config.toml
encoder_arch = "convmixer"
model = "contrastive audio-text model"
dataset = "simulated sounds of rotating machines with and without faults"
train_examples = 39062
time_shift_ms = 50
n_mels = 64
hop_length = 320
input = "log_mel"
spec_augment = false
win_length = 512
tokenizer = "word"
vocab_size = 51
loss = "sigmoid"
embed_dim = 128
encoder_norm = "batchnorm"
encoder_activation = "celu"
encoder_patch_size = 4
encoder_depths = [8]
encoder_kernel_size = 9
encoder_widths = [192]
text_encoder_causal = true
text_encoder_width = 256
text_encoder_layers = 6
text_encoder_norm = "layernorm"
text_encoder_norm_position = "pre"
text_encoder_activation = "gelu"
text_encoder_mlp_ratio = 4
text_encoder_head_dim = 32
text_encoder_fused_qkv = true
text_encoder_bias = "none"
text_encoder_qk_norm = false
text_encoder_layer_scale_init = 0.01
text_encoder_parallel_block = false
text_encoder_inner_norm = false
text_encoder_drop_path = 0.05
text_encoder_positions = "rope"
init = "torch_default"
residual_init = "none"
optimizer = "soap"
beta2 = 0.95
lr = 0.0021
beta1 = 0.95
shampoo_beta = 0.95
eps = 1e-08
precondition_frequency = 50
max_precond_dim = 1024
one_sided = false
adamw_lr_other_params = 0.0015
l1_shrink = 0.03
ema_decay = 0.999
steps = 7300
batch_size = 256
epochs = 47.8
lr_schedule = "cosine"
final_lr_fraction = 0.05
warmup_steps = 210
weight_decay = 0.3
adamw_weight_decay_other_params = 0.01
Rows from block 2 of the audio encoder of a small contrastive audio-text model, named by matrix and row number. Each number is 500 + 40 x the weight over its row's rms, rounded and kept within 0 to 999. All counts start at 0. Numbers have three digits each. After the name is the row's rms in percent of the matrix's.
After each channel's rows are labels from the 100 clips, of 14848, where the channel reaches its highest value: "strongest on" is what is common among them. Only what is clearly more common there than usual is listed. The data: simulated sounds of rotating machines with and without faults. In brackets: how many of the 100, against the usual share in percent.
# pw: pointwise conv (encoder.blocks.2.pw.weight, 192x192x1x1), inputs 96-191

pw.130 161:506503501496497503499493498551498502499526484502500498498497481501508460501411500499522489500450501514822498505502503465517502540501502500502505435503580472500500501515493529535499509515501505498501498484485499503516498504867491500502500500496499519528497516502472496500495496483499499502
strongest on: quiet level (66 vs 29.3); compressor (37 vs 12.3); conveyor (31 vs 12.3)

pw.37 099:506495513431599505503501476501495494501575510601497540498503499516435443522504528497504500501772490506501518507515501520478491444525494499499530530506485493500500507508500532503495584501502487506508499530503498544494500491502503500497545450502467547523488493502465485416499502481473472496
strongest on: reverberation (71 vs 35.5); text has "room" (71 vs 35.5); text has "reverberant" (71 vs 35.5); squeal (47 vs 13.9)

pw.47 090:506488506500471493497511494486500483497463487510482496491500504504501488505448485561468490440461502493359499589501500480512446495496509587484472502498477497501500482490380500495504492490499556488493503498498495512499510512698498501484494468501488471508496462501416636496522537498416436626
strongest on: quiet level (77 vs 29.3); electric motor (36 vs 12.5)

pw.139 068:510507508408533509498495520624522489520520501492538527504499499503519475502713509430436492494493694500509502524488498497509488500525503496499478500500504499490500581505501502513514503470512485506505465500490492500504517500459496499489393467498487505518502499498501500495557509456506501497
strongest on: thin (high-pass) (75 vs 12.3); piston engine (37 vs 12.7)

pw.152 222:501502504501501500500496500496473498500503503500500502501500483499502526499491492500500499500499499500437506479500494505483502497506501495505499523500495506504498500500517500500500500515499501500500493499500500509503520500356499502500500500509500472500499496503504477500502507500511502500
strongest on: compressor (65 vs 12.3)

pw.149 085:511506492506503498502509498516499500524522500646503557493497494497488510506508471483508494491629566555498449576545608502529497465483493496500496515499504476502503506501509499502487519469493496498496506508495500494509487501503509499505497489497499391507513376502438492506504459508492475501
strongest on: piston engine (45 vs 12.7)

pw.110 110:494517508498524572503439488528499579473527496496406491504536614499511504497493511487507503518490484506455498488507496507518516500500499454485501489411457506646534490542622502519485501504499508502511523503502495499463499503538497500480513501498501499490494502497493548499501456504501471502
strongest on: compressor (76 vs 12.3); speed: slow (76 vs 33.5); speeding up (74 vs 34)

pw.51 071:675504484533502518537482440464511496516507424439490369524631507545547501505516501594476504510457562536439490499548530500499492512506495504498493466497515451521490490494495520512499513504501435502486507621477489447501486589493492512496508413497500468495501516503520467507503527442563471479
strongest on: thin (high-pass) (79 vs 12.3); gearbox (44 vs 12.4)

pw.19 098:500492432473477517498493541499498502507500503427501501505500479508503388499475502497500505493497511482463499500460542468490493476496498502500493486511500476518476497445496501608507498523495496497512495498541481498496500498499511503501495499284538516461497556519421503494503486492499539507
strongest on: compressor (41 vs 12.3); piston engine (34 vs 12.7)

pw.70 111:491516486493526500526498485495608484494493542508490499506503506478499493503456441504514529501506492500501504451500504498510507483511511482493515494499503498933493489501508471492501502494500504521494495393500496490500441522515539497503499504478488547496400476500492491498493506500528500523
strongest on: compressor (58 vs 12.3)

pw.143 152:500501497501500497500501517491517500417537500495502501502499568504492529484490501495499504518505501505533501492495498548584489502500495503498500492532465498504500503482498500498504502450503499500498531437497500498229493500504492501498510498500520575496641484500493401497502472499496563499
strongest on: reverberation (98 vs 35.5); text has "room" (98 vs 35.5); text has "reverberant" (98 vs 35.5); electric motor (36 vs 12.5)

pw.33 083:521488501493501523513508516498477542473441499479490491397512504498546504446510616506500467514500563499466453508490501499502512450494476493567495498501508461503454491512498587488502499498576444494500505501520490503481497604441495517494480473553507469400454495504491524490496505506592504559
strongest on: compressor (63 vs 12.3)

pw.57 134:512407504393508502498507496500485521486497501488504503600515541492503488499507690487502455510493395500497527497502503499506501496500500502464483499460491507496882505490502499503499507503502452506458496501499495481508510509497483484489497481496501488492494468502504520548535513503495505499
strongest on: quiet level (89 vs 29.3); speed: slow (73 vs 33.5); turbine (38 vs 12.2)

pw.172 166:508503488499499499503398416506496499503488351494499489500496479498499460503535496502498496500455497507451440513503505498506355500498497543497500502499584458541500499500521500580494502493491496500498495503501498498486500501501521499502500499444536638501527533499469500500497529502481478499
strongest on: conveyor (80 vs 12.3); speed change: steady (60 vs 32.7)

pw.116 061:517501499509447444498437529467455547503435494507507482491464500493512497503500507509522483498424489503515485525480498493485476466493492553487516505386522500506520496505488510485510510465586551412502504440489420535482503487467493548498501489518445511491531460497523463501490493553505493508
strongest on: state: faulty (84 vs 55); bearing knock (49 vs 13.5); rattle (34 vs 13.9); machine: gearbox (29 vs 12.4)

pw.68 119:493496509496501486499515496511505502511501454485525510498503569478501479439564499498504477504460500491500439483507382463610489484499500498505512775500533457575505496456516499484498499387499489499565569503486499519512504501508573497505503493495499531498545514565517505498497489505494544504
strongest on: conveyor (42 vs 12.3); compressor (34 vs 12.3)

pw.184 064:501486499507521499438500504519533498502503490518474396483495501512498497500498500577493498482493498498504507520495501490502497503462503486528499489573498480499486493473498505497458484540492521527491487509492493491501610515500500484492520748498511498486512512500508501511466486500519623497
strongest on: thin (high-pass) (100 vs 12.3)

pw.94 130:512501388482500499497503499490498501542496606494485487500500509492496540506544498501502462497475491498511538512485486498515503533506499494498499679453564567523513503497504497638497501465499497496470503501512499502448499501508497501500484501481513615501505491494649646499499498501504495496
strongest on: compressor (50 vs 12.3); conveyor (39 vs 12.3)

pw.82 107:537495501504495498481584504500496513502489432485498471503547547486491505503494486500510494484501489500471500511509495502505499509497503529488497533500491491516500505502502524500501499501477504502502504498552500500503501518506488521507459507525510491516632453515459509357493400501457504613
strongest on: turbine (35 vs 12.2)

pw.84 089:457510506502502511496502502519494552436496499507520488511508501474508501483488501505501511531353508486481499504518504480514496440492500449499477490496498490508501490501491525503497502497502494496493512504487507518497491497509511499498508497510502429504541499514499498499502500474505203507
strongest on: electric motor (68 vs 12.5); speed: slow (63 vs 33.5)

pw.54 129:602479491500494500500497506528497493501494333497499503500547476535506443482494508504501496499490524473488495509493445506502499505504461506507501498493499356519503506535485501465510504453499512499502489482471505506511499492509487501467483455528434472497501499504503486499498499500503470502
strongest on: conveyor (87 vs 12.3)

pw.147 094:453499480496497528495480503498481465363499474505446446473468505659499490511500530497488485499524509494501505492491393498501504494463509494479500509490521503515711440454507503500492502501471457508487497538498496503497500599502497502516507497498504512464495500504489509504499502509508493506
strongest on: quiet level (79 vs 29.3); gearbox (34 vs 12.4)

pw.96 100:504547486499502498464503511332503496377503572501461497516484507509500500498543480493487448494490501436502489497510487508509502482499495547504499511504582539526494477576485483525475506495502502498493492505474498489519498494501482502490498495404508504459441544494513496477490514530503515505
strongest on: piston engine (42 vs 12.7); rattle (35 vs 13.9); machine: compressor (29 vs 12.3)

pw.111 054:496544503500448528475500520499500497497433497505556497573497501490557504490483271488544499485609508490414325501500497489500506491501638492431492514575503488489509550496494525497510574494489522449501515499514505507522431466499495489499496497492512497496525514477502498538556427450540516516
strongest on: reverberation (60 vs 35.5); text has "room" (60 vs 35.5); electric motor (48 vs 12.5)

pw.188 064:514510492461381504500508505440498498523498495497503502485487494543464413375523494555511489654425505499489489463502503500497503501517503489431552498482504522547501454511521513499522543506526490524523502504509497507498489502487519489485480526495476500493428497518512496497502505554496488395
strongest on: electric motor (46 vs 12.5); bearing knock (36 vs 13.5)

pw.177 146:500502520579502510500502397510499495508500337498500513499502486488497380495494493500500499498509501541496468510508500510500458520501500495505503496498509422496500500499472503503501498513500499502501508496473502503495503462503507495500504497481476616501499471497437504503498610501500496501
strongest on: conveyor (83 vs 12.3)

pw.29 165:446458510522491496505471504501509513499501500499507503513468500509506499501498499500496287460493501493500499500503500500495500500489498494499501498497502496500496470507494499499501471493497500481493500500501493502495499491500504497495509499514481485498472509511500500479498499499500464506
strongest on: slowing down (100 vs 33.3); gearbox (39 vs 12.4)

pw.141 071:501490501498429619456491504515514513410403502516506408511494511507504498406502495404522497515502557495484526504533500495500482503497501489679587485496499497503505511502460508499402434502535498403487499520511517501534525359496441499489458489498515483519498497500501500509571496501526513495
strongest on: speed: slow (74 vs 33.5); electric motor (65 vs 12.5)

pw.123 076:469497492489499498590484515494507499503493503654501529508497465422494523503519658506497498491496493501468499495498495506499504497579501494499504496483512488492648490495489415506502488504499498496497441469598502543498497506500501501499558480455543442529512450506508499490510499509501494505
strongest on: speed: slow (67 vs 33.5); piston engine (42 vs 12.7)

pw.107 125:496501508502501501503503508501484508459515474483514607493499483499511492499478583475499488497503481469657498495492506501497500500490482510497500514503411490488917493473453503578501494481501504524500498497501500498564499498552555498502512500508461472498497505508469496501503497473516506499
strongest on: quiet level (80 vs 29.3); speed: slow (60 vs 33.5); compressor (36 vs 12.3)

pw.166 065:490498485470684457465538509587496492506502501428488491524449499500502501493483446598506594572493503498493503497498502499484497486496494450495507500517495494485508809504502465503502495505467493495572500495504498499499514489531540471501501504497499500471423522602499500498495504547541499501
strongest on: thin (high-pass) (97 vs 12.3); gearbox (30 vs 12.4)

pw.159 073:504464496502510530486517502522483464488499504507488503485494504510493499502493556517493591492428498465501517502517500498514497503502548511484498499229507500692480522494434491500498501449531506498700503505497494499506506500464516501509513497502538495502534471503499500521499506512496541501
strongest on: slowing down (82 vs 33.3); gearbox (78 vs 12.4)